Weights of a small image flow-matching model.
Training: ademamix at rate 0.0012, 12100 steps, batches of 128.
Rows from block 2, named by matrix and row number. Rows with one number belong to one neuron. Each number is 128 + 24 x the weight over its row's rms, rounded and kept within 0 to 255. All counts start at 0. After the name is the row's rms in percent of the matrix's.
# gate: MLP gate (model.blocks.2.mlp.gate.weight, 512x128), inputs 0-127
# fc1: MLP up (model.blocks.2.mlp.fc1.weight, 512x128), inputs 0-127
# fc2: MLP down (model.blocks.2.mlp.fc2.weight, 128x512, transposed), outputs 0-127
gate.188 135 [162 134 100 132 117 121 143 132 109 111 126  87 125 144  69 135 138 117 145 102 110 118 114 123  89 172 118  88  89 115 112 140 120  96 140 131 117 140 113 143  83 180 163 154 130 143 148 133 126 116 128 104 121 142 144 136 145 153 132 152  99 151 111 115  89 158 126 120 150 131 176 120 103 124 116 115 165 113 171 130 101 140 150 141 130 134 147 113 120 138 135  89 125 119 123  93 113 133 125 127 142 117 115 135 109 109 100 118 109 158 144  12 135 134 107 181 134 157 164 173 163 107 128 145 114 130 116 140]
gate.189 075 [107  87 127 116 103 160 129  95 159 143 155 101 129 170 110  89 106 173 120 125 133  69 169 135 113 116 157 116 125 148 125 147 130  89 139 125 115 136 138 144 156 124 125 106 151  83 116 105 119 137 101 126 148 150 153 116 152 179 133 171 108 134 152  91 146 126 162 131 166 116 132 132  94 104 108  70 139 102 105 113  93 150  95 156 108 111 114 111 144 150 111 108 133 143 136 202 132 119  87  79 173 120 118 135 112 158 100 157 101 139 113 121 141 149 109 117 102 108 135 119 118 111 136 126 132 136 125 100]
gate.190 110 [128 142  77 112 157 113 114 137 154 159 108 141 152 124 125 174 117 144 117  90 129  87 127 110 146 128 147 130 123  94 133  66 171 121 100 145 150 137 144 134 117 124 137 132 124 147 152 112 119 103 133  70 112 115  86 126 109 105 145 114 134 102 123 109 129 162 173 174 131 146 130  84 110 133 141 128 132 137 132 126  78 124 141 125 120  99 121 140 139  90 133 137 124 147 150 104 101 122 159  93 101 157 132 114 151 113 149 139 123 109  72 178 140 134 161 153  96 119  53 145 162 150 128 129 116 140  92  91]
gate.192 070 [153 131 127 112 154 122 149 128 158 125 128 110 124 132 155 143 101 138 135 122 142 144 138 138 103 131 126 149  79 152  93 115 101 120 125 198 150 117 213 163 116 122 107 124 135 130 138 142 116 125 124 152 108 138 100 142 155 137 133 116 114 140 142 121 128 140 183 197 118  86 156 131  99 113 121 143 130 107 116  84 146 127  90 115 114 142 153 145 119 145 142 133  95 132 127 114 117 137 166 127 125 131 164 156 144 145 163  89 139 142 128 144 122  85 161 148  98 167 121 135 140 135 118  94  50 138  81 136]
gate.193 088 [139 141 167 107 143 115 137 124 146 153  87 120 144 140 162 176 158 155  95 103 114 137  82  91 152 112 129 110 118 126 169 129 147 166 141 149 106 136 129 116 150 152 146 139 133 153 154 109 154 133  79 130 113 159 134 125 126 111 103  80 121 165 123 114 130  86 165 156 114 155 157 140 130  81 112 141 149 149 148  83 154 154 119 110 106 142 118 134 120 119 148 176 128 131 128 114  97 126 138 164 114 147 159 169 111 105 151 137 105  95 138 163 119  97 129 169 148  97 140 138 100 135  61 142  90 126 136 135]
gate.194 076 [ 91 141 148 137 112 131 128  91 140 137 127 140 160 129 139 100 139 120 125 155 120 143 140 125 113 130 137 123  97 119 143 174 121 146 132 118 173 139 101 121 120 118 123 153 149 116 173 111 101 148 162 160  90 125 188  39  72 126 123 134 116 140  79 126 127 121 155 171 167 126 139 133 102 105 129 101 124 140 124 139 162 124 132 132 136 139 138 122 138 105 130 116 116  96  80 132 140 155 112 141 113 148 147 138 133 117 111  94 143 122 180 131 134 105 162 129 143 139 147 139 152 170  50 169  99 139 100 138]
gate.196 089 [149 178 141 142 125 111 128 151 104 105 128 151  99 119 150 133 163 109  92  97  86 144 146 125 136 115 138 142 161 134  88 155  97 123 136 104 136 133 102 118 161 127 171 103 132 117 134 142 112 160 139 151 114 107 143 131 124 114  89 112 127 105 103 130 189  92 106 163 139 152  93 160 142 130 107 112 102  90 122 127 116 126 103 116 135  65 156 119  60 167 111 138 140 127 102 149 101  73  98 170 125 127 157 138 122 120 142 119  77 121 149 135 135 131 107  93 114 124 149 141  85 132 142 149 131 130 139  87]
gate.197 078 [142 115 102 182 103 156  92 120 108  92 138 123 114 142 128  95 146 105 142 123  85 164 107 123 238 118 111 154 133  93 113 115 126 146 147  98 152 144 122 155 149 119  83 117  84 136 124 114 141 152 137 161 105 144 138 116  61 158 126 129 133 101  86 117 103 127 107 152 151 100 146 114 117 179  92 141 152 174 140 142 183 129 119 133 155 135 102 156 152 104 117 120 120 104 149 118 122 135 135 127 144 134 136 121 129 133 122 132 129 138 136 136 118 124 178 150 151 117 124 108 114 146 120 143 144 137 135 148]
gate.198 090 [137 139 119 174 109 114 133 173 142 108 149  85 131  94  82 128 135  88  85 164 115 158 138 154 112 156 147 139 125 129 156 168 137 130 117  88 126 180 110 113 102 163 151 123  83 109 146 127 132 151 144  75 135 129 144 162 106  92 138 146 146 134 117 111  99 139  59 105 117 129 114 141  92 154 128 147 106 103 148 113  95 125 141 122 128 108 131 126 176 126 150 108 126 128 102  99 127  85  81 156 133 139 153 126 130 161 110 145 125 137 140 112 134 126 164 105 158 135 136  94 108  91  92 157 121 150 117 111]
gate.199 078 [146 112 131 135 135 160 154 133 140 112 136 105  96 123 123 114 104 152 153 108 136 102 128 143 142 158  97 143 132 146 107 123 144 137 150 109 136 143 120 117 201 127  97 112  89 117  89 154 155 155 133 151 129 163 190  90 130 158  96 133 163 134 154 124 123 129 121 107 176 132 108 128 109 134  98 137 128 151 137 136 139 144  99 129 154 115 110 111 150 164 106 109 117 105 123 151 157 127 148 106 144  91 117 117 143 182  75 136 167 161 133 155 105 156 137 114 169 100 146 101 122 189 165 141 148 113 114 177]
gate.200 073 [ 74 120 133  84 131 139 151 145 102 151 113 152 147 104 113  69 116 143 145 122 134 110 149 148 101 137 104 127  76 136 116 121 126 117 150 154 165 107 123  85  65 136 119 176 115 123 104 129 129 104 141 118 160  97 109 127 126 100 115 147 124 146 144 120 121 117 124 118 150 145 123 163 143 118 161 109 154 154 162 163 138 159 104 137 125 195 126 123 113 137 164 133 178 107 141 137 179 142 136 131 157  84  68 156 133 104 128 137 146 129 153 117 141 105 128 152 177 150 115 143 128 154 149 154 105 121 127 120]
gate.201 084 [ 87 173 138 113 131  83 118 105 124 123 107 114 112 106 124 116 138 119 113 145  99 126 133 123  95 129 136 121 157  83 148 132 113 107 119  93 114 133 119 170 119 143 136 175 112 110 180  88 129 126 143 146  99  68 115 150 126 125 180 125  95 137 119 163  90 136 113 144 101 152 112 155 116 105 133 143 121 128 115 107 126 119 136  82  83 100 165 160 118  82 129 104 160 152 124 135 139 110 155 163 124 123 129 159 144 102 201 120  77 109 124 110 131 104 153 138  96 124  98 143 141 108 148 141 156 115 106 131]
gate.202 095 [109 131 148 120 124 136 129 135 133 105 182 132 120 143 104  98 130  84 108 140 128 114 106 136 150 125 114 153 126 138  34 144 114 160 158 124 137 146 159 107 159 101 104 116 169 128 165 177 118 147 101 120 128 137 151  84 124 106 119 152 123 117 105 137 122  90 126 129 128 118  97 137 155 112 107 123 126 147 109 183 150 133 137 112 148 151 134  73 170 156 117 145  97  87 100 131 156 151 131 144 138  91 164 120  74 100 118 122 152 151 136 138 144  94 134 116 160 156 125 109 118 131 102 128 160 143 171 146]
gate.203 128 [137 146 120 106 118 156 139 133  99 142 131 110 119  94 104 114 177  98 135 116 120 160 180 136 121 107 136 101 120 106 155 132 126 102 120 113 120 126 128 134 148 101 134 119 125  99 155 108 110  89 166 160  86 133 125 152 143 165 135 186 150 108 116 187 135 143 129 116 127  90 123 127  98 133 152 142 104 113 111 109 140  88 131 107 199 144 141 151 129  99 107 116 142 104  86  85 111 118 162 122 103 137  93  93 121 148 144 143  99 139 122 133 141 173 123 123 126 125 131 144 168 106 204 131 134 100 104 152]
gate.204 075 [ 93 125 125 146 129 107 129  94 132 126 128 146 159 126 143  64  84 132 153 182 134 104 118 128 125 130 131 124 112 121 179  84 140 179 174  96 120 109 116 137 101 154 107 154 147 150 117 122  97 115 159  97 153 119 123 152 159  98 119 114 145 138 150 153  96 142 134  95 172 147 121 134 112 137 119 129 157 147 138 122 171 124 129 147  90 138 130 123 124 119  84 110 151 170 148 138 189 176 115 119 190 133 146 115 150 110 112 136 113 139 106 140 147 133 167 114 168 162 143 115 112 126 117 105 108 101 130 150]
gate.205 083 [124 113 131 143  87 169 152 121 136  84 152 129 143 126  77  75 110 132 126 105 143 120 193 116 130 152 140  92 130 147 135 132  93 122 165 122  97 195 125 152  63 140 120 139  68 119 108 100 131 118 153 133 166 126 146 149 149 142 167 168 104 137 167 140 111 142 130 107 149 123 113 139 104 145 118 116 137 147 142 111 104 124 122 154 138 119 117 121 135 140 117 102 149 135 157 134 168 135 100 122 139 111 128 126 109 109 128 117 125 151 125 112 125 112  75 165 125 144 139 133 123  89 161 166 138 138 194 142]
gate.206 124 [115 176 145 115 138 106 119 152 134 139 106 160 103 131 156 178 129  71 101  92 146 148 149 121 143 151 126 128 141 133 126 110 142 184 137 118 118 132  94 113 107 137 176 144 163 156 141 140  89 105 141 123 102 129  91 134 119 144  97 124 132 141 116 160 111  97 131 138 133 171 173 124 147 152 133  88 129  95  84 159 149  84 117 155 128 155 133 131 123 111 106 113 142 111 101  80  98 139 163 149 107 116 142 163 139 134 137 116 144 137 104 146 187  87  97 135 117 142  66 139 153 141 145 154 126 134 120 145]
gate.224 118 [119 139 106 119 165 118  99 125 101  96 125 140 123  91 150 145 141 133 130 143 149 133 177  99 157 142 147  79 118 130 147 125 132 160 129 125 136 140 119 118 142  99 102 116 131 118 139 117 118 113 121 155 137 163 110 108 115 139 166 140 178  72  94 125 166 139 164 113 132  93  90 146 192 157 139 120 115 143 147 125 162 128  97 128 145 135 145 143 122 112 123 146 117  89  87 123 127 102 123 104 116  96 160 110 119 130  83  68 124 140 132 177 119 176  79 143 159 113 121 103 114 139 148 159 131 173  92 141]
fc1.188 113 [118 103 160 121 172 128 135 142 119 142 115 163 123 156 132 137 118 180 113 119 162 103 145 104 156 126 135 114 130 154 126 157 109 141 124 110 109 134 131 142 107 139 146 145 137 169 140 130  95 116 133 157 148 118 131 122 142 145 111  74 157 100 149 102 190 102 160 101 113 135 118 131 131 118  39 172 110  44 127 145 137 165 121 163 150 125 125 143 137 123 122 116  99 166  94 107 124 157 146 117 128 135 105 107 122 128 150 111 139 131 129 175 128 117 108 116 110  91 116 114 116 123 149 103 154 125 103 178]
fc1.189 091 [122 142 126 153 138 120 159 117 140 169 124 117 125 120 123  89 109  80 118 146 116 159 156 101 108 178 109 129 140 139  98 152  95 130 127 118 137 114  92 154 106 107 129 158  82 137 106  95  97  98 143 143 144  81 104 147 148 143 161 138 144 113 107  83  71 141 104  82  96 154 108 165 148 147 122 114 121 120 144  95 147  93 133  82 126 152 123 107 101  97 143 137 147 112 149 124 126 128  83 127 133 100 133 126 131 132 136 127 143 131 154 155 141 189 122 147 161 136 159 109 109 107 124 135 113 112 176 184]
fc1.190 092 [196 166 136 107 122 118 101 193 142 108 114 144 113 131 126 105 139 128  86 140 121 133 185 139 169 136 191 111 120 137 172 125 110 120  93 110 134 104  93 132 131 154 127 160 133 122 150 129 106 134 138  87 161 116 133 121 108 148 119 124 136 131 162  98 117 157 119 158 154 140 132 137 108 102 164 124 118 133 153 126 141 133  94  82 138  74 123 138 102  79 130 122 161 148 132 196 120 146 104 131 140 132 102 140 148 108 147 127 104 118  92 135 128  87 160 133  90 157 107 121 118 116 156 136 137 124 140 132]
fc1.192 114 [101 100 133 104 117 149 141 152 113 163  83 158 174 114 135  77  89 123 160 175 150 126 112 144  99 107 117 102 149 144 153 160 108 124 134  81 129 106  89 106  92 129 107 169 144 140 111 121 131 119 145 121 136 119 146 106 131 143 108 125 181 169 157 145 116 146 138 101 147 140 123 150 150  88 153 151 138 106 136 120 127 132 135 142 140 127  98 122 141 131 112  76 164 165 135 138 186 191  92 120 151 118 114 103 166 153  82 132 142 145 138 130 130 128 126 134 147 137 161 114 126 142 120 155 163  96 138 143]
fc1.193 098 [168 132 120 130 111 129 132 105 145 116 134 139 152  97 100 144 102 154 161 140 147 131 188 107 113 146 139 135 138 116 111 138 123 148 132 115  98 100 123 145  72 105 105 135 122  94 126 128 141 107 184 184 133 131 133 159 126 151 145 124 156 131 150 153 137 117 117 108  93 129 145 109 118  78 110 164 148 105  92 105  86 128 128 128 168 122 135 122 113 128 169 132 114  98 136 105 160  70  87  94 106 141 153  78 133 170 113 115 139 112 147 102 110 158 115 124 101 166 151 121 138 106 175 146  83 123 135 144]
fc1.194 115 [126  83 134 116 130 141 141 144 139 140 115 183 155 105 167 118  68 149 150 107 147 144 130 164 118 102 101 148 131 179 134 106 126 138 146 171 122  86 146 123 127 120  84 123 107 152  69 152 136 108 109 119 155 112 109 118 133 132 109  92 151 147 174 144 148 154 151 105 136 110  75 139 127  93 133 148 127 134 125 116 135 135 101 169  98 131 101 152 104 150 118 120 149 126 143 151 171 144 104 125 162 118 115 132 175 150  90 152 157 153 116 138 117 124 107 140 152 159 150  73 142 117 160 118 124  98 117 156]
fc1.196 100 [142 132 172 119 140 120 149 133 125 197 131 111 141 132 134  86 131 102 114 121 123 150  86 102 110 139 141 152 131 121 137 125 134 167 129 114 172 141 100 111 139 162 158 140 160 126 170 149  75 119 120  95 170  93 146 177 155  83 104 124 140 135 120 154 137 146 119 125 120 122  75 173 128  95 131 108 130  94 111 112 167 122 140 130  93 161 124 105 124 154 122 124 169 141  98 171 113 121 125 154 124 116 159 173  98 170 151 140  93 148 116 101 109 114 102 125  96 113 153 119 118 126 111 125 140 134 145  89]
fc1.197 084 [174 143  88 116 151 119  93  99 128 127 139 108 104 135 122 160 177 118 101  84 121 153 151  78 145 127 148 128 164  95  95 138 114 100 126 155 129 130 151 140 158 120 180  76 151 118 108 124 150 152 136 138 101 125 118 147 151 133 143 122 116 118 102 109 110 109 124 103  90 128 125 123 128 158 144 101  95 133 114 135  96 125 157 103 153 118 145 139 119  98 151 136 117 109 135 149  97  97 180 119  87 174 136 119 116 117 141 132 102 119 127  95 127 129 137 165  76 105 102 140 142 126 148 171 142 115 148  56]
fc1.198 089 [149 109 140 114 100 119 187 150 157 117 143 110 180 156 135 127 194 115 117 151 130 133 123  97 133 106 133 146 117  99 139 156 150 101 127 120 124 132 128 126 170  90 131 129 133 113 148 126 185 112  98 112 129 136 163 113 116 163 120 126 110 154 111 131 117  65 114  72 132 110 113 143 102 131 113 141 141 107 137 143 171  98 116 123 154 134 117 116 182 128 129 114 130 104 101 145 114 118 108 140 136 136 105 144 102 137 108 167 177 117 150 132 135 103  65  90 126 141 103 159 113 126  86 173 113 141 161 131]
fc1.199 087 [ 99 116  98 153 111 113 133 165 105 136 128 132 128 122 138 103 120 100 106 111 143 146 119 135 192 238  93 143 123 153 148  53 145 154 168 144 164 137 123 140 152 132 143 105 135 140 128 120 117  88 125 102 126 144 123 116 149 134 135 115 120 103 131 148 164 116 125  91 135 129 113 129 109 165 131 103 117  91 131 136 151 124 134 114 160 102 120 124 131 119 108 101 136 114 106 111 128 118 126 119  99  92 104 144 176 151  96  84 152 142  85 119 120 118 108 156  95  96 113 134 121 169 137 126 157 135 105 117]
fc1.200 089 [195  94 115 228 141 136  82 138  58  92 132 127 108 141 116 137 116 144 127 124 101 123 133 121 195 147 131 134 116  97 138 103 148 129 131 125 154 125 123 129 105 157  85 140 119 135 134 122 145 103 108 166 124 138 113  94 127 165 113 130 127 153 108 106 124 110 102 118 131 115 103 125  91 158 155 122 156 143 128  54 121 103 151 131 120 117 140 117 144 118 100 103 113 113 127  97  95 105 116 151 149 147 142 125 115 122 123 135 154 144 128 106 107 127 140 133 141  91 131 133 136 148  95  97 116 116 169 150]
fc1.201 094 [104 102  82 133 137 122  96 129 152 136 117 119 104 139 128 116 113 122 126 154  96 134 163 111 137 146  57 127 111 125 119 145 130 166 142 151 160 127  99 117 135 144 104 127 137  90 115 143 143 124 133 135 152 103 154 119 104 101 153 118 133 125 116 104  98 157  98 117 106 102 120 128  90 162 121 160 147 106 131 117 210  90 140 130 125  92 145 124 133 138 101 108 123 128  97 126 118 155 139 150 111 218 121 124 106 129 158 139 158 123  97 148  87 113  93  86 169 104 142 141 111 105 141 117 126 115 166 163]
fc1.202 077 [134 107 123 227 155 128 145 161 123 146  95 144 120 120 145 141  96 129 128 157 109 151 142 120 183 161 104 137  89 163 125 142 123 126  80  83 146 115 127 128 131 129 136 131 102 111 143 120 101  74 133 125 158 109 105 104 146 125 134 124 130 124 149 125  98 117 124 116 141 135 100 126  87 134 116 126 106 165 119 131 169 142 108 119  95 148 102 131 163 150  80 112 142 119 144 134 118 121 133 114 130 140 147 116 140 148 129 143 141 124  72 180  88 132 132 112 155  77 142 145 182 115 116 113 109 141 161  96]
fc1.203 105 [148 158 101 116 118 171 144 112 105 114 132 153 137 117 119 106 128  89  96 120 149 170 178 109 130 134 142 123 149 130 114 142 103 150 108 122 123 131 122 164 112 140 120 122 158  99 160  97 113  82 169 133 110  82 128 140 152 176 161 157 145 109  83 205 122 131 121 115 140 146  67 118 126 166 147 123 119 126 103 128 134 105 124 117 180 131 130 114 140 148 126 132 117 104 111 116 129 127 142  90  96 125  84 124 114 152 149 126 138 163 104  98 154 138 132 175 102 137 119 122 150 121 183  86 105 122 120 118]
fc1.204 097 [118 124 130 123 154 125  90 151 117 149 113  98 124 116 168 131 116 126 146 142 144 155 137 127  42  97  88 139  86 141 125 140 123 120  60 135 186  93 151 115 134 140 131 106 136 127 129 136  71 151 113 103 137 102 127  92 109 154 131 123 135 100 147 148 118 122 117 157 105 139 151 129 125  94 140 126 104 130 107 148 120 118  80 130 121 142 148 128 101 129 168 137  98 115 133 116 123 139 126 131 135 111 110 117 167 166 177 119 147 102 110 137 106 106 104 115 125  95  86 144 161  97 117 135  77 110  94  74]
fc1.205 099 [ 95 101 173  96 111 144 164 149 187 145 136  84 126 154 125 121 155 105 134 126 138 110 122 120 130 105 142 143 109 138 153  95  99  89 134 118 124 125 118 159 127 128 114  96 126 155 159  97 136 108 137 131 116 128 114 142 137 103 113 138 139 115 127 170 105  89 132  76 127 140 127 134 142 146 113 150 144  86 106 133 148 143 110 142 125 144 102 114 146 156  95 120 148 180 141 136 112 148 159 113 154 124 117 125  87 102 155 169 142 121  90 168 160 132  50 132  94  95 118 147  97  81 139 104  94 108 144 106]
fc1.206 115 [127 121 130 111 137  99 110 100 106 134  96 142 150  93 114 130 125 153 141 153 107 142 130 141 114  98 165  89 150  89 163  97 145 119 104 143 129 120 145 177 139 132 139 130 149 142 177  87 112 133 141  77 101 110 129 132 136 109 155  70 100 106 126 140  92 147 135 137 123 137 133 114 107  76 125 104 150  99 137 100 124 140 108 120 158 135 153 181 119 109 139  85 114 153 142  98 135 138 175 105 100 150 131  96 172 122 148 176 133  89 119 128 143 117 168 169  88 131 137 148 156 167 103 114 108 132 111 126]
fc1.224 120 [125 150 135 114 124  83 100 167 128 128 125 129 128 135 156 121 140 185 161 143 151 104 154 112 138 139 133 134 144 115 117 144 154 141 111 127 143 136 123 135 111 124 124 119 155 121 129 132 134 145 126 133  89 144 104 153 106  72 144  87 100 124 104 122  75 166  91 144 128 139 116 106 108 148 187 128 141 117  90 131 143 150 137 148 165 119 172 156 134 108 128 107 152 117 104 133 124 104 147 134 102 119 102 130 177  65 146 154 105  92  92 135 134 133 131 189 157 119  81 139 165 103  74 136 120 149 107 156]
fc2.188 098 [123 114 132 110 145 127 115 146 111 103 135 193 148 139 113 140 139 114 144 116 125 100 156 125 128 117 131 137 126 152 143 121 144 121 173 158 162  84 118 111 127 139 151 151 126 124 126 181 150 138  89 131 126 200 133 116 143 123 125 152 162 139  73 164 149 105 135 150 146 136 108 149 175 121 112 139 159 132 163 136 153 106 105  85  91 123 115 125 118 107 125 133 137 127 114 155 137 112 132 121 104 135  90 146 159 113 123 122 110 140 184 195 128 127 164 120 137 169 187 111 151 133  97 149 147 134  86 101]
fc2.189 088 [106 121 130 144 128 132 133  88 152 119 107 145  94 158 204 139 136 118 102 137 107 105 140 117 111 129 140 132 116 115  81 125 164 112 105 152 102  94 162 124 120 159 117 133 123 100 123  70 128 134 163 154 137 102 119 134 166 145 123  88  97 106  95  84 133 101 130 113 123 102 132 134  98 139 142 135 150 109  81 105 138 143 138 114 164 178 137 169 146 120 176 148 158 113 107 149 156 135 114 114 104 149 127 100 163  94 145 139 101 134 138 161 118 126  87 143 119 107 151 119 160 152 116 185 152 133 151 111]
fc2.190 098 [173 150 116 106 131 108 154 184 127 135 117 190  79 135  73 109 139 113 147 124 134 152 139 106 107 134 124 124 123 100 149 111 109 118 153 126 133 107 103 130 105 188 115 143 157 113 152 120 166 118  84 111 155  93 158 138 112 140 125 159 100 131  94 116 159 153 126  94  84 119 120 152 118 146 107 116 111 108 139 141 145 106 165 180 137  71 136 161  98 118 108 150 153 165  92 132  89 127 112 106 103 132 154 154 139 139 105 135 133 141 129 119 125 136 175 112 122 158 135 149 139 123 105 120 143 156 112 146]
fc2.192 105 [114 128 151 129 144 134 130 157 114 114 167 101 102  89 180 137 122  95 116 133 146  86 132 122 118 103 153 127 160 128 130 154  94  88 125 119 151 189  73 178 106 116 120 151 128 124 129 156  87 127  93  98 140 127 145 158 132 115 154 164 122  78 112 107 144 147 176 144 126 129 153 151 122 126 113  96 148 130 148 142 145 141 165 151 138  96 130 125 120 155 158 137  87 122 123 140 113 110 165 141 104 142 126 140  92 141 132 129 129 115  89 139 120 175 113  58 108 138 137 165 155 111 155 125 109 125 136  96]
fc2.193 102 [108  97 105 135 124 134  96 174  86 133 144 134 147 172  92 131 135 169 129 146  98 120 140 149 109 137  89 159 121 102 112 150 167 143 170 102 101 159 140 145 124  89 179 162 138 135 116 144 101 100 171 172 104 141 137  99 118 142 128 126 134 110 106 178 154 109 128  93  85 141 119 112 167 131 150  72 152 129 124 146 114 138  97 150 151 100 136 125 129 145 146 145 145 116 149 152 118 163 104 139 103 109  95  95 103 105  96 126 129 107 124 148 124 101 113 123 121 155 145 121 169 115 152 150 142  79 139 142]
fc2.194 100 [131 119 103 149 102 134 130 110 132 132 124 116 134  72 146 158 162 120 168 118 149 147 143 101 118 133 147 120 168 149 106 153 147 116 128 106  86 167 169 125 103  99 126 141 148 141 143  63 104 142 146 133 121 161  89  89  89 143 129 133 115 134 178 133 131 137 165 172 129 116  82 150 113  95 129 144 140 120 106 123 111 104  99 144 115 120 105 127 114 149 155 105 142 127 121 123 118 125  98 126  78 129  74 112 114 171 100 123 108 137 118 153 137 146 124 174 143 162 108 198 112 110 163 138 123 108 103 128]
fc2.196 101 [180 125 126 136  85 131 126 174 189  92  69 121 113 145  96 101 135 138 170 130 164 121 133 142 142 130 177 126 168 115 143 100 127  89 151 138 147 131 109 115 137 112  90 127 144 124 136 111 105  88 108 113 186 110 126 125 113 157 151  90  67 147 155 137 106 104 132 160 128 130 113 128 110 123 143 132  85 145 111 105 104  97 118 107 111 143 135 148 115 150 117 112 140 168 132 143 128  96 138 130  93 137 134 157 120 109 116 101 112 148 121 145 162 120 145 118 161 112 128 157 150 102 136 123 107 189 149 148]
fc2.197 098 [130 138 153 105 176 109 164 137 168 122  67 125 137 157 114 104 112  86 120 147  90  98 131 164 159 140 110 136 113 123 144  91 144 113 155 121 112 112 100 123 126 175 120 131 160 123 101 114  94 152 139 114 111 119  97 147 180 151 109 114 121 129 149 172 145 152 170  85 133 132 105  97  98 136 121 127 123 119 114 127 131 119 126 147 139 179 121 128 158 155 188 140  87 119 167 155 132 108 180 148 125 117 168 115 126 131 109 115 137 134 135 128 143 135 158 120 150 132 122 145 135 121 167 179 113 166 165 128]
fc2.198 105 [138 131 116 114 120 115  23 113 174 131 121 117 153 150 163 126 161 158 141 145  94 141 135 105  93 117 124 139 144 118 133 134 107 119 106 163 159 110 137  98 148 122 130 141 101 127  85 122 114 164 120 112 139 138 157 170 151 105 157 132 151 164 111 109 147 119  83 149 117 118 157 139 143 145 129 107 124 112 112 113 102 125 163 107 157 119 155 137 153 119 107 119 112 200 165 125 136 150 103 109 132 114 181 147 152 129 148 119 136 149 143 129 159 149 148  93  99  98 121 110 114 125  81  96 124 132 129 152]
fc2.199 086 [119 138 127 141 106 140 122 165  78  93 159 146 152 129 133 104 140 119 131 109 126 160  96 116 113 101 137 109 182 162 106 150 158  87 124 108 139 156 144 112 152  81 124 135 111 144 148  83 120 159 136 154 142 143 139 133 145 113 121 134 141 140  79 106 138 126 102  84 137 144 139 134 126 169 114 139 129 142 203 113 114 135 147 165 142 141 128 110 144 142  90 122 123 127  99 148 130 120 110 103 148 146 137 110 133 169  87 100  85 101 147 125 161 141 119 162 127 136 123 108 136  75 141  96 157  81 168  90]
fc2.200 073 [114 136 106 215 121 134  99  94 110 155 149 135 121 108 138 170 116  99 120 115 145 119 107 167 126 117 118 109 146 102 136 122  87 167 109 165 119 145 162 126 132 132 135 104 120  95 145 155 164  95 108 158 121 131 100 144 107  71 122 109 122 121 106  99 145 143 109 149 113 136 138 101 110 105 143 101 103 114 122 150 135 129 136  80 104  66 110  99 105 109 104 123 125 146 151 119 142 145 130 145 120 106 124 133  75 126 143 146 114 140 108 124 133 125 138 107 146 125 136  54 166 120 124 101 104  83  86 127]
fc2.201 088 [ 81 105  88 135  89 129  99 133 151 148 120 110 131 106 168 126 118 136 140 148 111 112  93 136 115 132 151 115 157 149 173 130 108 173 157 175 114  94 133 123 125 122 148 124 114 143 132 148 141 173 122 131 125 142 120 110 110 153 102 145 140 116 118 156 119 110 107 101 155 116 102 167 116 125 118 122 106 140 109 159 184 116  86 103 111 149 134 123 154 116 142 123 154 103 143 172 171 122 197 117  43 111 154 141 122 166 108 121 132 101 117 121 118 127  90 105 110 109 117  99 144 156 128 119 122 166 104 111]
fc2.202 079 [115  84 126 208 121 138 124 107 129 169  89 157 123  99 170 118 116 125 122 135 119  95 131 142 120 104 147 126 176 114 163  86 128 161 142 159 110 107 126 117 130 144  72 133 156 145 134 117 122 163  83 130 157 138 136  76 133 111 108 123 143 123  58 151 143 108 120 109 127 135 107 142 132 133 140 139 125 130 118 116 133 129 115 124 153 161 122 163 110 142 142 121 114 144 146 117 123  99 113 117 148  88 126 111  77 184 137 146 140 156 188 144  93 116 132 145 120 136 122 143 113 134 107 115 159 159 148 169]
fc2.203 115 [137 133 110 105 141 110  90  85 139 127 170 129 153 167 128 100 148 103 107 136  99  82 153 115  82 156  53 155  96 123 128 103 104 140 108 133 102 111 129 111  99 114 142 132 107 155 135 109 150 100 139 128 141 151 152 104 138 153 121 137 116 167  72  97 112 121 139 127 119 134 110 158 129 131  88 157 135 131 160 126 135 103 133 128  94  59 139  92 154 133 131 145 126 113  78 143 111 138  87 116 122 126 131 113 129 135 157 127 181  84 125 158 116  99 164 114 134 113 124 127 148 107  90 145 129 140 143  98]
fc2.204 090 [115 104 144 109 176 117 189 143 132 114 116 100 115 116 142 114 148 124 121 136  99 107 136 144 146 165 128 143 177 129 123 130 113 147 153 129 102  86 141 150 102 168 123 156 118 114 131 213  95 114  99 108 138 123 120 118 137 185 129 136 122 146 112 154 122 158 129 102 135 130 114  90 158  79 136 120 158 145 136 121 138 118 141 106 125 141 135 129 118 162 157 126  87 136 125 128 121 108 192 122 165  99 146 124 163 183 176 129 141 110 127 127 102 136 126 121 124 116 153 162 116 160 121 142  76 136 107 107]
fc2.205 108 [132 114 177 101  80 150 121 125 160 125 176 124 126 129 106 111 153 113 111 118 107 128 122 127  87 120  87 109  97 147 143 154 129 109 140 149  99 117 102 154 140 110 127 132 139  77 112  61 123 156 124 148 145 132 167 118 147 145 166 146  78 130  90 132 118 121 109 152 121 121 144 118 140 142 135 134 123 144 158 135 131 104 130 120 148 113 119 124 102 149 111 109 176 124  99 116 116 135 102 140 131 157 165 136 143 153 139 113 204 118 129 131  96 131 214 144 122 113 124  89 169 154 125 148 140 158 146 150]
fc2.206 096 [114  92 174 140 127 128 149 121  93 137 184 134 127 121 122 113 118 106 129 157 109 102 153  95  90 106 151 151 144 126 140 138 159 125 154 112 150 142 142 127 156 143 139 133 151 115 130 114 148 144 106 110 129 169 148 118 119 142 145 129 137 104  94 117 140 136  98  90 113 123 163  96 152 177 158 161 138 137 147  91  99 159 111 146  26 164 120  85 135 114 148 125 146 128 143 145 112 108 112 109 153 138 119  96 160 112 107 122 145 155 138 133 162 146 141 185 145 118 112 121 124 107 127  98 106 152 141 175]
fc2.224 101 [121 136 129 167 162 137 154 131 165 153 112  73 125 143 157 115 143  75 135 129 157 140 143 145 130 143 103 128 113 138 159  90  77 144 124 111 136 125 144 137 120 165 112 102 129 152 152 142 120 120 186  96 119  67 116 125 153 155 147 102 158 148 154 110 120 118 123 153  85  96 131 146  97  93  84 162 146 151 155 163 130 111 107 139 103  90 116  88 111 142 131 125 112 124  89 109 111 122  72 137 130 114 126 134 147 106 121 132 160 150 105 107 121  74 128  94 125 106 108 150 102 146 125 103 103 147 126 119]